Weights of a small image classifier.
Model: 24-pixel images, norm batchnorm, activation mish, depths [3, 4, 5, 3], widths [128, 256, 512, 1024].
Rows from block 6 of a small image classifier, named by matrix and row number. Rows with one number belong to one channel. Each number is 128 + 32 x the weight over its row's rms, rounded and kept within 0 to 255. All counts start at 0. Numbers have three digits each. After the name is the row's rms in percent of the matrix's.
After each channel's rows are labels from the 100 images, of 14848, where the channel reaches its highest value: "strongest on" is what is common among them. Only what is clearly more common there than usual is listed. The data: small renderings of single solids in any pose.
# sq0: squeeze pointwise conv (model.blocks.6.sq.0.weight, 64x256x1x1), inputs 0-85
# e10: expand pointwise conv (model.blocks.6.e1.0.weight, 128x64x1x1, transposed), outputs 0-127
# e30: expand 3x3 conv (model.blocks.6.e3.0.weight, 128x64x3x3, transposed, each kernel summed), outputs 0-127

sq0.16 097:102102102122094081110080154131153157129168126178114139067126132135078164132111124158137130164118144119155115098140103076129150119132141096147079171140112163155140136101108135095203158140125132154128105149133109120114143104157052115153161108104158133124122070
e10.16 099:107038134092060086097131124102136112123098171130136083104103157115137157181095157094119154103105108122048170125043131091137139086132101123097130121151129086144107190149182240176128120134114106089062137109134122121109101161117141139093099118139077157185141140127122081146125127135100164117128134142138101060150177083123171117087105186121145163134112178117128158142122142092145147111101
e30.16 097:126159199126159150111072146101110138120105133188166074129153088089153126058127198125183114138093041078141120097099107150119160161058162098105094113180137134127107119123136092179104107135128130110105188165158089149093161129191125096185145123146158168161116131074086088192160089090153100130123146077123137132122134158193145145089103146139102152115169093115156112126118140165153136142134
strongest on: glossy

sq0.6 100:143158110137166112093101121153103113102099078142117109157158098116167076117132120093179131112178112156098103136106138129149139127080102092106126147095133133108131082165055139162150143121129126121117168137160122141142145142117160151117139144092138150084121064
e10.6 101:153156147148143108158186131145160125163156085052184120148156159113096136114100109151115063092125139144177138107130119158122120139112090073126154127127107112173141115143110080104150122095196207139140089150132102176087145131095144166101110117143117120120139094114134164133136119129212097146101111170096111059171109153126117123115126151076111190138208095120154074105185115120212163175084
e30.6 105:169137115076166119065114128183149180141106178123126141207070120108096167114177100130128170102143076131144134159184176081107165170102148176090087148087086115143127141116172126103216097099078129157075118179075102111102128116107138114084160132136178143105090119118156152131150141097133166105148113138119191162195145151201103111100120146134091142105127132113130143155145174116144146157092
strongest on: glossy

sq0.58 096:132103134105123087110082111096115112081107126125088137130126096107127108140162128156100120126103138133144167112163171156077094147096105086117072104174134160116151131105160087143165144135153104099113082116079140161097164136100080135144117111133144138082113122
e10.58 099:121177143118091178140121105149171114150164106154109080171060159181121143101107179139137153094120131085080169120178120126111177101112126112111152145156115117190127141147068139111133092119102096097101149148060191184075131152112134107120168171128111118101116109037134149157088153132143168088140118088149097111133134163158142112179142158122178193095143095089137127087072200146163151138165
e30.58 098:109107106118166091092125137136146148097148174187128167162151131108122180126111142148080158107142093139118160102175070134092148103168045101151173152152116072076116124112171115154172095194140114165076089088113146173108196111193124138094109093142100121162173144169171107134100157113136127112184101146173145118150125155120140102182139153120149169120139131099124150130165220186123103149181
strongest on: glossy

sq0.54 100:127113152128144077149122110173139168139107075148114110133081065159143103107138090156143153151138133142144123137105136155118055127130134165110120156073102139145153119189133147102077144106091111143149155137123142204143143176110166139137144132166141156096173099
e10.54 100:147097143111136086101166126172148181094194149161084166097083126103146129113199100133165167112152138121103121111106076167154133100157163129098074151094117124119138122101086159145142166100091132141153174129133094086095120161110161190147123115104148091125172115092160199076078140113202136138140111170163127204180129144099153126123079142191110140172192106119136166096120172158119166086109
e30.54 096:123142116084160171175132110205199137114135183099130150143097098086131128130206182122098101145132116155093185103127104094061107080153140165098204116114100149126094120117163128090097184109178131114151114162109112088165125143130182167118093107068131122132092133168128085124129120114146119190147169184094169170110076160173094157135098111092119109151143132124122058153145160170120129097114
strongest on: glossy

sq0.53 102:142061199132089165105135130132122122154106089180127093123141090140101141091154146159159096105135125121154097136109105189116108079166097157117174091086139157086188139156090163123067131122131102152060171107113090105119116135143142140126078105160132128172120134
e10.53 097:112116102073148131186144085094121142138117177157073138099152075187112089067191187097137195156123103161093093116120129126146093128119181112128147152086089175117096116146193142213183169085109156113120156190106124139145103134123095163132084104169175198135142123112118142169129115148131168137064135112118116111129159107112151148179157151141139083215141125137104135132146142137112118122093
e30.53 088:141153117147111137081136155113133147128138123105110078142131077079142118143086121127106087142142130226089088130116134057133107158116127183111143083152133123148127076082158082175092115126130059092149151094158130072143144151121098078094166139115202106105096183071149109142142090132087130111146125139124100074121108078124171173125112158149188115133143137076192149082145085077080101105078
strongest on: glossy

sq0.36 096:105156138083177120109158115158069089110117099092128122154085107107098121129126101143126164118187143100104180156137094159137111097097140182067110127153118110153106139088071137057152162127111125114088151143134140159156163100081063162115126138123103094126150111
e10.36 091:153119145085107126160113125121158132104063101122135072147098099135140105192142131111152161214164096128187195130155145088162105141200174144169169088128096134182116107135085134129172102116042122131154204163160122125129151143123177139146140108082113125137125130162149190158123098163115087143157190180161149132144105129122156151148124084134130153079100092153133153110178138136100173070167
e30.36 090:099109142147166078133158104122177161154100124114182158157120104110114096096231081139130129104095095129106119113102157143129105134126155063102181142118126160147112131111088054079191121159153127155101198128191094125116151185105085130159071078069086090169190132102185118173158097112074097132119117132118120151122097141155115154177156113131150161145132100121119120135087187140118142089149
strongest on: glossy

sq0.27 102:125103139146147152109168176104102113151110135121159176143136154084124169144119179131116089132129150124149159125178111151111095139141120051110145105119129088099137108130123179134145123103094072136139160157131128118116159080118140088169107153109156097114073103
e10.27 100:080151125089115043108149135096122100103155117160154127158118124097145142153068144171105121165143068110158083072134146120120133126121071137122159148093168195098063064073140143160126179137137132086102077120095194102106071175094134127080156147194129118149104092154108122183136099085096142081117112129105109139072202131109139110110113172109117095149123122087158108081142145123105098150088
e30.27 106:182179104137132078117119132128098113079118086116123082120126167139123092095130131171048136089137122130196161167163160105150128121117117145117084091142120122184100146125124188139116073142135111111090142100157124116141087126172153146129121052115084126101175182155104117156192118164191105154155064196204094098166093102080147107114118072151150122106182135173116118142145146165131114164100
strongest on: matte

sq0.39 094:134129114137206131102164133126124080080128191120155119122120135121156189143087125108102145168115093204134127117142107137123120150114102134131122146092088139124142154126170119124163157153098139096070124092076136138139117142077098138206124098149141135101143128
e10.39 100:165097111107088080100096086165129152090106144068094105128132118127094097109124120117107094177158084136124176131130102162098086087190125111168134176128146081132162100099104085187105075100129150134183167075123116195131083082082116114211117145087087152075117166116113145127170150155162126125135083141095111122108158166143119163112148165159144122167094121092094136155085179071150113192122
e30.39 105:091102167147143111171079183173091161141080131183150137101113131113072121152116124120153155115159181173123091170141142079146165092120138152108126129157123095139121089089187112151113173081175134143197098107129195120092099116121131065149169079153185174088042111119101108108121119144146159167144089112147181110143104090111152196158135095117123124091162164090147164144092105110123098120080
strongest on: glossy

sq0.11 104:137082146141164122132091125131109104084100106105104212125124100109118151155157109095160095106141091111118174149113138133108107138152151136115112116088129123097146131083150147065110123092112114153129133141155091116116147108127123138134132129180078141111107130
e10.11 106:162100150153129123096144160084111108058183096115168093140185078091165156080121086106184117106120140175101162159112172125126171096124110191172151100121102109103084125218092117108127182163132099090122169193064134100127135138108130126130091108163135077106076077109086105127147149083071103118117072129134116130109156173170120117130109117100115073140121093116117164100142097177138160089108
e30.11 105:157121074164081152125145135119095133125117137113101090128192133092153118128152086164117084103084103127183102189155099143129132143091156149121173155101149180124160105113078100193124098221115114135102131131129155140101135234152066094109090101160157074103160142153130094134101147142143145097145164125155112113135057179123116059118130145153131098103099099157175080134106134123147138201171
strongest on: matte

sq0.60 111:131161138125122076102110164178120090127083149147163119145152090084106138126111113162114104125118111091136163052135158127120171143136113107177134127135108150191139059146154138164167137130124104165140111095134097118106133138152109091136109112183086114097123127
e10.60 102:112141163116118128145175090161129050057166158107079134129203118144092117135110103126128141174197170129145118127086138063122098092160136155106157130092118135139096177157124122085151103187160112128128098051126177148112111147127103166132107150139124158095172164106100171154119149146148114141157104112124135105135201143081157111129159159124169138117255167099130108117118115201116151148118
e30.60 093:078092145177136177091091121120164070158138095104132097147099139133094129155122098110157113077083161168101072184127157156105151114132133095135085112164199096136127107103113122097071177159134108118094109149159146164055135173111074118143126113154144106155143079125111143142090130110054180109167104175120088131130111193145165115090151116090107167092109088166106118154160087152133161128221
strongest on: metallic

sq0.57 095:167162131122106137108165097148109128179177157160095096154155109138106126142097120044101157116092150120105137098161129094157097129094105113155136135154096143113137134107117128133123116135152136189120141116155130096135103125124135081040134122147146094092107118
e10.57 103:158176149198110075113096152111110122126147099128148153194103118107113082100098112149100117103125141165142150068093113127130182151080105102165153101090178158130143128094101169143140074164129206222138128146164118168077112120164100121166119190112053148116142074137098098109112119112073058164086179124104117110098161110108134150119149118081144087111111146189120111162111142100165122137121
e30.57 109:124088143129119149169112100107137149183167159124074120156068154083142099134135112140143128142117142125118063154140120082205168156103196081162108094155183084139152139095115174083152129152113119126110134179097178146120070134065124106130163139241129149135095115078091165123133163116157116145110156076126154138060088128168083061119138186147124125138126089159115120135124085101132131153146
strongest on: metallic; sphere

sq0.40 094:108201070162126144160082131129139145083151122134084093129101152150158096162127126106115105114123112143114123177148165143128129174162110107101128112105123151110147122101195113082137109096111132128118122108127151112108157125123140122096166128110109172111159110
e10.40 087:106121114100140086159106149146085123154137109103155132098096156091146135179099156181163168154155069163160156117168149127140135094125156112166143150138090147119131092139135182114171143115163126109178091129171135128125126115100097133182164118158122129147067116127175086089168145134081177135213125113149067052079131168163163127100102126097122168061108137144100119126101099145168219080192
e30.40 094:133121147171165096096134196124179111141104127155078175174109094113115087153144124163132132144110237146192151119074164137097084202133182070168123151137095152153097160158133133121152119066137077175089119161100146097143048119152157162116103195137142134096132167161154135151111108137127125136109122094121103086188158145108116059162137110127126121127101143106060158115107147156124120156128
strongest on: glossy; sphere

sq0.24 095:125102144169133097098147113148126110114106097139114119139146080107088163110114119139153151109136090169121134139130175132157055168124131145152198173091131101102143174160105154115133128122178138131109111119103099150137093125095158100127101109134103126162109129
e10.24 107:088097119166111132091088165126144164151134124168163130120139121126192154141085167122137117167175139113124136148114161159063070110153145087124112171155132102133144135161144115222177151119183126164109122143162104176122229142115132166161109176067175117162117102140105139119140150167121173141132175159097118102137130112099083112141117124073135104096160074086217132124121171098149171086173
e30.24 106:119181139158090139092115111119170196170162084118136104090160164175136121131154167118112134075126140140149140180088154113074102101075127100114140074129136169166045145141166128090128122113122122160145122102141132141103110092182168075141099182108108126079058192122119113098121169148163085137155140130180097110112074167141126134088083136131099133187167117069163070112119143192159156158124
strongest on: metallic

sq0.51 097:160105178130060114128065160122111090129171143105153161098182118172093103135129120109132187142143106106141114098158136138137126096110148125167109114099122159125118178171090087093135152167133075107089160151165116125133147109111120131088128093108137121097120139
e10.51 100:067089134187116134101117135149143133133109105163098157068152093170101128123110096170146068117128109142179177131171142108062063087108087094160125129140160083144118124131154106085180125146115151166076170138126101121045103091101123089129091114081155141166127125099148135165104090111171173157116166136173089094113118136106151157201119112166165164091125131162128208118185139111083136136084
e30.51 090:112097064177155156076130145120113120150129127135114146128137151152111192152192148141109172199127150127131136130094232109113115190117098147119135136145157142132141165119176093175126115115132103142140099093111118121121062136133174165162169189068113106105137096122136131137097125107189095155098166072121140139106122081173135074157181117160057118131135194148141176125158095074095123069131
strongest on: glossy

sq0.2 103:098168107137114118119088069138114094099173104127117138192052154055086080154128160105120161128148137153102160097147166123130076120110133150085127128080102143070124172126136172138142132102143114150126144137124100124110145144119139101118134092108080143125100150
e10.2 102:153155147141158152151175142139108128152114130067174179118084116164125152091104108104128118121115040139104093123087139101121147105122101120126153114140107111103148085109094123123199064124134087121096082131107075081155160128133158126184185147197087132146105111105175110104090081183059168190153092143147192137136135138045110080162120126124148110166093136089180096156141133116144154082146
e30.2 114:151098112123156151117105095105117094099169093116161153158133126214048102165122156150129080115148163119174198129116095136146147073142126138119162130118107200164105147215170118109155098118156097125129087145132168101113182137204067112091112161137192101135129122145139145101079132142093128125145113121135071114153132161099150120149123157172129115115164142100142133208166064194167124127104
strongest on: metallic; red

sq0.42 100:104158157089121125111127128151143098128153148102109143049123172122159164148105083155118077119148134136114079107123089098078172112105146115119158131175099144109127153112070114184123124117094123138127115087106146114108090097101121132121134150141095142105113097
e10.42 092:116171115193108134123091068107090068116169078171112146163158136189175134078102218084134118134129164120131084138097117151151104102087093109135139157097083143102138116105113126120123118169131133066079116116161164089164118155101092107118147129162173122175191162100100125160078152165100089086107108151189125162134122152146128095134180107100089129179075093092139188124125158089148115089116
e30.42 091:133143097125131112122128070118082122118160147156148128153154131087121149166143120101063064123064139076118122107154141134090100132115119130159128109144198107122117065175120132103087100159128153138124132126096176178137193100128106142091187130135090143069112147126062057060083158093181104087120133107108095103157087105101145162166132095111060118150146140118049139071138113110073107079130
strongest on: metallic; sphere

sq0.20 105:176121102102149126095160134165090141161155136089149146156135106136185128140183105187107128117140111128075140134137103123072172125138084149153157122137117105123132078127102148168148160149103156153137083113109105127109181079081086125145095154156080109091107126
e10.20 114:119120148183132098115130149160093105105078100133116142168101148118095111128090160125094200104061133118081164072116146159096159150129144114197090123095106156082130075108147103100142158096071072116120079116149201144139080112131113109128139152127120126070106061103130141084171141066089186143151214143157119163180083141135156121144120099142109127110134126114135127171149071148175133190140
e30.20 111:124107150152171121137111111111140084114121142198145174115161111103101143104083114052132124151110082125162141123100113093149080100129113088177163103095135125130147114113044112119078157151147156126094127132071120122192141096135081165067180035095128146144172073108056050160125133120157139109099126114108129138130131064124103123116117156148139095032130131102128104125149145105084080104129
strongest on: glossy

sq0.28 094:119129138154077092121084096130131157134078118117143107115119085144169111163174116078130141132137127170179103111134147085137180193125140164157070144152141106160142127134086115125118157141165152118114160118118113126139138102130172111095120117124128122122139101
e10.28 104:070133093144106172162124146139162173152173179141173155147111082102088100089131084084141127104088143166118099089095192106132094133089108129162124105089146086140123120199110080096115217137132173154119135175078138123109171128058075116079168161079130151127101114115106128099117109136119189133138149082153131148098113135155177100089167107100127145106110077140090157074075102088099090110132
e30.28 103:100127120140120117145176130129122157158136122126113164134145160172171144142141131128116115137157100122119186140093078123167141112143108163160152136109135161046168202168152124121165132154182156145158027072139085111126119159119107178052119133107209096136105085091151163114123129194164186083073154138093132124105149102147149174142079220091112123135121150135143067152150129139117118120137
strongest on: metallic

sq0.13 106:145088124130134101108108164142142118169164106128117110141103204123140109162128116096122152137109146092136137098083080135129121136113161090094182143134078123126156135160131131105160118113131113128121121093127123122133128116103213132126152146142145126114115128
e10.13 097:087180172111120157153116164151174115158176103076150179081159101157091111124104131078131107174180161160117128104113108088186143102100145101103071115134090118223129172097149166121092152114146106146196078096130145087190127088105107106064107156138121108126125196151084174129111148159159145136099097163072150108156131162114150169098167184068115120138101107121131152118112115094120108150128
e30.13 106:157104189110126117172120144131137066091144088117198079222103107123152154120157125118066162165138146104123108097132129117130166113181118156181072095144146092069139084162186105142079134121137112082150154101155167107124137130095125139131218172101148143173142175135131120082124078127065110134103137134076146157107133134154095094099150105177126140102134155106088154056152101089150138106101
strongest on: glossy

sq0.56 099:175073119120169112139229157143155085132105100108075139174089153098185142107186075089155109151112109123062177119093104128080167156121066091123098149164074161113151129133145111157118127158133116130198108114093127111107148153167118143111165109149133191097109162
e10.56 096:149104163113164131176172115155107036119131119168094077117143120166135109125126089101185169111074132175139076127153149159139111132131133210080109189069148163148134163093138151098101149192148093088127120139173120099176098139062086109101130085115176114144071140143064157091172156083121120180103136150147136098130100171099119141148113140127101113123104150109115138191092153191133150129149
e30.56 095:127136118152138089124128099224087077108135174134145072220153135121089078154123141126147168161182160137161120118163147096097108192153071158077173111105070121115184122125169164152148106178084138142111178145133144114068151141122124154109127104115079121141159141091132147132091107140124142158140129147141131142110086078067129125114201153150146121106114142093066210154115158159092112110130
strongest on: glossy

sq0.43 091:147082120148101144092093133163155139152196103105131059137128134097112085109133120161134102162077131103222204154135144101148068077102142140163137167137152146093175113135174125106131130112125171122131112107150106082145103142131122150098133115119143102125133168
e10.43 098:100105071137165139108099081187094141199088191130181122101212118121161095161132122102094119134091134099115112153136138172120097065066145116083140074097179107123132155124147131117137107140154131105151141160124096107149124080167189112130111179117123077089135151126118106186130135160138135109196209138164101155174158142090158137145160174133133154163071083129088103137161125154113146074149
e30.43 086:115127122152099155075113093185146151134065179098143142107103101111121079111134087123173124126112092175048128103102108158091046150123133130104115151167161123133168094110132114176103164111033126102148153128157082132121149130120157089180101080108078109164110165129114118129134121148112126135134160124115121161059159110067119157112127152063187124178129037110105178125089111120121080131160
strongest on: glossy